{"model": "image classifier", "dataset": "scattered letters and digits in many colours", "train_examples": 97500, "image_size": 64, "crop_scale_min": 1, "horizontal_flip": false, "cutout": 0.4, "targets": ["count"], "num_classes": 6, "arch": "vit", "norm": "rmsnorm", "norm_position": "pre", "hidden_act": "gelu", "mlp_ratio": 4, "head_dim": 32, "fused_qkv": false, "bias": "qkv", "qk_norm": false, "layer_scale_init": 0.1, "parallel_block": false, "dropout": 0.1, "inner_norm": false, "moe": "top_k", "num_experts": 32, "moe_every": 2, "expert_mlp_ratio": 0.25, "experts_per_token": 1, "shared_expert": false, "patch_size": [8, 8], "conv_stem": false, "layers": 12, "width": 256, "positions": "learned", "pooling": "mean", "mixing": "mixup", "loss": "cross_entropy", "residual_init": "none", "optimizer": "soap", "beta2": 0.95, "learning_rate": 0.0029, "beta1": 0.95, "shampoo_beta": 0.95, "eps": 1e-08, "precondition_frequency": 20, "max_precond_dim": 512, "one_sided": false, "adamw_lr_other_params": 0.00086, "max_grad_norm": 1.0, "ema_decay": 0.995, "max_steps": 17600, "batch_size": 256, "epochs": 46.2, "lr_schedule": "cosine", "final_lr_fraction": 0.1, "warmup_steps": 880, "weight_decay": 0.2, "adamw_weight_decay_other_params": 0.05}
Rows from expert 13 of block 9, named by matrix and row number. Rows with one number belong to one neuron. Each number is 128 + 24 x the weight over its row's rms, rounded and kept within 0 to 255. All counts start at 0. Numbers have three digits each. After the name is the row's rms in percent of the matrix's.
# up: expert up (model.blocks.9.mlp.up, 32x64x256), inputs 0-255
# down: expert down (model.blocks.9.mlp.down, 32x256x64, transposed), outputs 0-255
up.3 104:133116131100142116110069115164145127097146132114143126154181116131124124162134100129148146133143125126140121161120150073120110124129103158115106184059128129147149135149117090140153151160112113146113128122137125093106141095113188179124136133138154101200127125119138143140121150126144101108176148143146155117092079121146175124117122142182164147160115086116117141173136135084112156121114135072133120142145100145164122108104135134157150134146112150129114102150153093157163136134149139139191097146131077147156177140095134083138116168113098158117087105099145116133118139122123123132124120116134143112122122098116173118144147088130115089099133127136129138134115095128141141088146129133124140113126160171147115163141152128109102118155090171126099127121097104156172145139147115
down.3 104:175088168131184116149135184122129137106137157135122106138141121111091128165143144139104127119131109155119128102153092114098143139128130140118121109117154144090121120120158135127133142101067113134127131140158115140100101139121168153126115063124087111152127161095095133114172131128136172147143148132090144142135169115152106115136154161125125120120093121130163135121118150137155092118138121139120123081132122111120109180121178117118139143132107127158122159093144129119128114130163102148120121160109170050097138103086076168095152130132127090126164127120129134137120169141121133120186121117092114129165147116130121104091133185121151099146169113132085128133092164130113122127190146161155149151104115104143156128113129142134175163135162116136178156120153145116108098142150143
up.4 099:148142106175169129138126119136099124166184133092129145105111164156148165132126129077086178076110106155115193085123116153126096122172128152168131118119147118136122165154113138144150123177113133161109107148115117130129097155135139149119090153143120125156123132076135077129132124152114123125095151089159160107121165103158102122115137118137125060107147131121141150124117153163104136119125120118056115117129153114084099142101098141121114139106100133154152161167100140103130149112105158105148131107155131145129140141137153126127140109153135135133101107133130150119110110139124120148101144131149155127105150147112101173129126127128090135149160110142093091126165144151113187115121153112145086131139143126144073161114127123157169096136150097083107126103090153107132101146094148
down.4 101:129153132094106092134137124106110103113136126170123099157151190112107143111129106120119092144116119081131121170124109108155119108148103103089132135146140144086152096186089126097094128107126152138143159130159126126117119087156118104136154114160137084123153112144094166144134154105131127125113104116096132091187172116112140141118109155158162172107118117127132174097127139165110140128092109131150138162175126100112144108118120148087146101152145125161132131157144117166113109170120104091083124119109129159126087138107141127121155133080131126126110177083137157103115149149131147127137150168112100102121140082178121126149107108151141144096125148166135118174129102113103124129168187127136130112145136148113110119134140073129127133129142177104156148168109122139091145142106157
up.5 089:145157110120110085085126119055113154162132140144077127150133058129165101116148162115132119180156117120144176136084132121131129136094110106101110135159118203130170124097159126115153128144141126169115144141120113109101106115100131161122159152142098129090107095126110113098148136124133115100141137168148125101134128106125184151116136127152132122153106119146147127127081129086101138126109148120177162142131158134117174153085095143114122139162177145115159147089105145101136122127108126116150106138158121140153144125131098147147140149147108159134136171109152151138110141086072142125124136138113150133106114103128136119148138111135153123136076149121134116135118125096151153104117150090185139163123156142089118142068149135163159152136153136118154130119139106087120116135130087
down.5 082:119159137115148080095110127128152155143129133140143129153111132168107099126098138123198165121099111107102122133130133129122147143102136116134131085109147152112135138116177105159138077136117116113157112166145152136174134153109113110143171084094125141148114120078161112137135156105129179132053104093115145106176096151140110149094146111148110164127129146128105105144150120149132153098072120114113135106118140137107078129108120121141129142122092138101148093125128106077123119143139120176106132146097086154166160094127118124131107120133105194110109055104080132095158157120129124130106118118141103101108140101139119120102118130099094171116105154137119129109131107133140126099133148160127166141126141160160143138144141123111154160186089128149164109139142119116136126137151149
up.6 102:122112123120150077140122125122167144128122132161108136156145164117129148139116151120107103160149121131113107131160138146142128078139131142166118159114107137131115129080144128176148111089142078146157131143101125117128127098157133089140134132156128158128164131121083123131105162130137095110128169115129143086170115127116104134139108095111154101139135136133128097154123126163134130104118122128137113127149146123156155149144094166103106094143162167109154079143141132135146126138170106120162131102133100178101126108116148139143156143156131111196141165162131123162171107116133130143156100148123111068146124128082172121128110158143132174144108092119143162141116073112120144143107083110126126138052137076126140165135145131086204149120168093109123121155121118128129079126116116
down.6 097:144131099105131139113120130095134107144131118145155086119048128137172145136163147130183132135112109127127181156100136121146140156178126126109140149135136152122092107093196134119163099147129174124122147146123129139133153141163094147146097082137114101177134179147127118138123150094148159114131143152122133175125117165152110098098135117145113110137143114138084133126128094116136166103102108131138108116125117190120140141110148159080149140139075129105126168133117142100134150107177096149143124142137133112111121168109133144182106113113181099114095122111156124126124158122116121134122094128172114161160109110141135139104133143110079119123127095113107171135107163155128123113150125152127149116135167138141198110155121099153133145098098126132133136131184131146091103157120103
up.7 082:111128113116111118094121134107172069167141087151117099114114109089129166151137106124120136115126115097075105124144147112136169120137128071153123155108093149073099118105137133139156147194104128164123079143150162127128104145143133121148125128157115132124150082110093098117122138145115117132139172101118134097169145129097122109134151118118118120134162144142130089142142131152105148122160133127123105108113134125141125163168136155112120110097166125116103132149115141144102097118149153124075128163122127145114158136120117121095142133115145071155103126143091097190113118123113155123123127170133124085141178116154174112114102134119173147152099091103143119128134128164185138110136121140118086106114126153135141113125141124092133059089094089105138113129085101125159179128134113
down.7 090:128134128194083134163119125131145131100113151127126131125104125131160126141195122095126114109172142112139141128129134118092131173141116097136150123152119142099147130127128161111156103112114125125129121098127093154115123109132076152078131104129164116137093173137162164116121100144128139137141109138114136181121149144115047136130144138167139103124149110127097144124109089143131150089116129116138114117117119121123143100164120107142142104112143169135122117118142134128115072110152123129071123126077116184144111110156145154130121126135110157126134128165133108175108144114074130157110153079147145105108135155137103125148140116137177118067099108125109197122144087095118127133164104134116136130153080144121099096088148130131120154151160148131189145146124122141090107155176141
up.8 104:132112119142141104140150144144108130125123128131102158108130138112134116117178102150110163112118155149143132127178095086105130139114114143122117141133148101139126092098138133116181114148104133132135110111127087131138128077075108125138128126174195159142150117115095120133120135105138154127117093122146133089155091138116103082149152130084180160104143105141152130155140102092112180115110080090108126134124107143106136159098129125158074140121096090106146148165116116124142092101121156116138134119120116115114146113115129158132111131093133187115085121103165160118129141107134161105160197079123162118114108131124099117134160140121139116129135111097125058114116141145131089106102133134129105155094075130141104138129081159115124136163104158100152092070116112148144116116122153
down.8 114:121154128129105151151127121176139114132148110141137106132107152092132114132119140101110161154146132087135112149083076114131148127137110110125100157124129147126118123096122155125111142104178121128117153129121122175120125145119129161164079061081096141155112124130110104174117117165129127169154125125129165112086182120127112105113100093136130114113087088082179132126135150124123107177144132103133106144135107125164126125133121131093131138145176144175122147130152132106116131153124103115102121125134153092110106124130147139166111139116112104107161126127138091127184138166155106118153090125165103097173117039127148138137100131103107121118143176153121101222159126108132141135135130129149147147116142116138127141125113119176137149111121137162123156111102130131168176129112140
up.9 085:122128149146076115135140135102168088122103152150163138116126144152106099159156144156134122128134131110110152135133116130128155112137144117130180106105152185135109139113157087133170138139129110137127114143108133137081159125142123099099127129129101115141136150095146136114137108099141144103178166152161153119111112141132147085112127155131130114154116110055131117142131135156144097123115114163099129166113139107097123132131171098135103157151108122098142116131114123133101113120096121185114100137123148127135158166122114098103140141113154124166153133103090125130173139104121136112114092079126152135122076141135136117137184102129085130080083110120136159111131107139137114106137136074143170140096113091140118115061121146193101139080110199134094138162130102133093122151137103
down.9 087:149084148108133109100125089115142092138129104126116138130098144167151128129113082157155087112125143183094120123107135132112133145074127097145128120124122134129122159137111166154098120157136100127108133112138132117120109096160150114132182115124124133120114101116121115116144132099086094096132166085128108106134149147147185131124117169150134153106070168108105118117151130096125158136114105128132146108107134126156133170124093147148083139115125154158121152133144141130110129121134147136142112094135083095150139090102135122117106137129098171156130123103118133123121182145125147136155178130147100146108137068112141121141132089113122105113145159081107098138111099121149113097123119079164086097141116155086140106129108129099149117135123107103213141138050094095111129091141114
up.10 090:081132124088168105157099185120122145122142124119114121114122109123129137144123135103113142146125160127129122111101096183103145141089107120185152141115096124164108148096164140121115139094120106153126121201094105163119130131099138153128105157096105125126115108134093088159104086139170152153159116189104118102083159124115146129132148128154107165140076168152145161150142137156168137140138145098144111136112097135147094114153102106130116184102108105095096153119115140141079159072114179094144124112120121147113131107109094124123108145099133149127117101183108107137118122138156153109138131119138104131113126104170140133123122145155130136126137139125144109129124129101154146118140099106154098099144109134080122093088146126108190132137139120133082123137085111091123117127126099
down.10 092:097167174201121113150165130097137145114116129111150094157106182125108131125118141115153085109085160146126149128138135132143120124103144122100085133131168161116154128151090098169140110120134099093135141091135127131116127157140101111128196112158130125166133136117099162150141098136118142126125124130156153149131086102140145116087119170121124101124118108131129141130118093110105163120127137194113162115162105121145128118129140118107139110181154122146153119098157166150119114085116125167135176144116143117145121104166156148183124147126128115169114088117153124086121140127113152111161105107131106149126132132131085142110139178150157106098135112154096131121109118089129150097100164148133211127117127104151106145091103137164127172157139154143134145099151135124142102132102127
up.11 111:150123173143132134117171098129125188127114145089122092157086134139142156141113112130149114155140162143078138149119141104155130160101149109134094143098135127091097101120107152152123161159126072177125112132095159137147166130136123151140157141101132155129103125138121172123124114142120166120184153125159178134093105100134137101157142122113131124119093135122106099104188078140108174144145106087122088126111120147100143135114097102139116135136148134095150133141138129129163159137117140127178103097109097118121072122123158118071132108149125120114124143147133129151132164134090134116120173189153126158147126136120132091114138124089128073109119107163102114136115115096130139177127106110172092114124164123150152106145102143102148109134087174105136143135119155141140144125133093
down.11 106:143151132141149087097116142112119138097132090161136160112112180165123128152104134119118110114130184124135116154109098150100117135153112131096162183151128146117128126128135121085148105095150151087143148190122135142128055124139135117101146119116083136141101120145110117129131175128140162141104149121132101140115142121136075107118159106141142107116098123150117107108144123144182074118117145146109113106127099131118148119129127116129143135084137097153133144109115124064128130111098130127087093131150169146134158097093122141136139135124130129149105066070123091159118143112148087102137079095161134170119134143141077158131124131146094156108080123137140149169096110145133133074140131176080142149124125117098125145149163132157111132109124114146144133157095151118088120103107115
up.12 112:116135116140138143122088120057122109123120101107142152131192171103099129096141153135132132128149121138093134098167104105152148126158118142112152117127113171104110125111110103156148129104115137142147144118133116167100135130157123066112124128158134148125107137164145074160124114165103109115095119142157118131163130173139079141106114136117090119200086122102128136130158116119150150084165146190146107146146140122129138162079176134134114141109106093118126134116068149131109114162125144089121150171113148113100105144134139149101183138147090102130125130105141155094131126125128137122135155110127140118105164146117120131105154141088097129109107117160131110123149162120147160117144117155142183108085121156146119083133085176099112108109122120108098138150135145096153114102119135
down.12 108:105172149144105125170134143175126157120130111120160106111148137137179157119098121070077121143120133082114129145097096098095139102118178105098118146132130125143142132172120177079153103139113085100107138121102109107106107141120125141123065152112115098164110098082130141108140127127146128121163112178135147127090104119087137158101146127128171142150148130143110119145145122135125067140160145138174126146122157112107111099155120132121127113179150130116131129125148107161115186141122138170123161127131144111136145164148161122121110113141143131110138143132146128171138154133140116132097141154133120115161151099160119144120135115178135138165161141101080151108159124120123141178136121074157121110163146133151089120173091071131105146164144108140132108152144129163132128096115132
up.13 107:113153145116136123121115144113101125115146093140180128150133152140102141128114092120113100117143090153135108119116115110100131114126144087159104115157088168112117142107084131153155146072121086130134117134111117157132170137090131145158125145128131151151126140136145116123103125117148117140102107180120137128116164114155178117105111074111133104149083159123120116091133114126155130180084075178124131138142176119124177127130098112139161146168118130152132139128139145119079130120119172100138133101155154125135152138168129107133117127112124137092126166099111105109071170122095126129133124148119135109132147143120103178103129079128158105134115148106130102171126149111124080108099103123131129108142194193143122136176162150110132084102102130102066097123132137109143128116107111
down.13 104:142113073119133131131122151115170131124105151148112117111148140127151075109150125132117074146137167092071141091142147107160128144132135167156124107140120124117144115123139102085146127156091135113141084115153112108140094096121107117151176117109098123130189096083068105143117116126143163121103151109144155083128118138143144123076150162144119159083143135121157131096118147126186112115144140131123130103115103121114109097107128137107101107162139113111124129156178121114142132153126087125182088159092110178117109144110114140148125126181135139120123126093145140107092107136179145119134156115151138121167137135111128128125146109155120136105127114125112160110127183162126127168165145135155146146135121106145097119131144115162110133179138139111162164105176164145088150097133095
up.14 073:129131098127124136107106100113156120085146120107094107105143113138158168105129150131143119133114113151164069143103109083128186132120142126136170054089151150131146169141100155119123149174119159153173152136118112114111136136169103093142135184156122122153129139130155095199106129117115099129077098135135140091144127131153114140200139154118105125156087118127121133130141117147130135129131113124112150136118145160111104104115101143105132107136106144125143149126066112149071083164099115133138123103116098201116145130092129127101109126127130125146134146130131148131078140105089118122158125124131087107175114102172157101151121113136152151143142121106107143110115158153139125097114094089134117110143122101125136156132162118095118125141130157096153088153163121112138114147128158
down.14 090:110132125093141140130165134138119129153132134154148123132126120140175108091097137099110090146124112102133111138104083107125143127169121137124127130145132142135135153127086077151145098110140065135120107120135146135144176090129139169133118126127116088135145136123099110099166130106174134126150157111139112130168114114127108129138092141150106172145126139118127122096124117136099207093135162127134158114114170132140151100148150103100097130121133121102121101092170122128100080124098106096098141171130110166121112123121138163143101115105186093120146113108130128125112117108127113160103109208129109061080135099122086127117111121085182115127124153110149156139093188122139121137106135111156154113122129124122134118079155144142124100171096129149094128101133111140092161137125096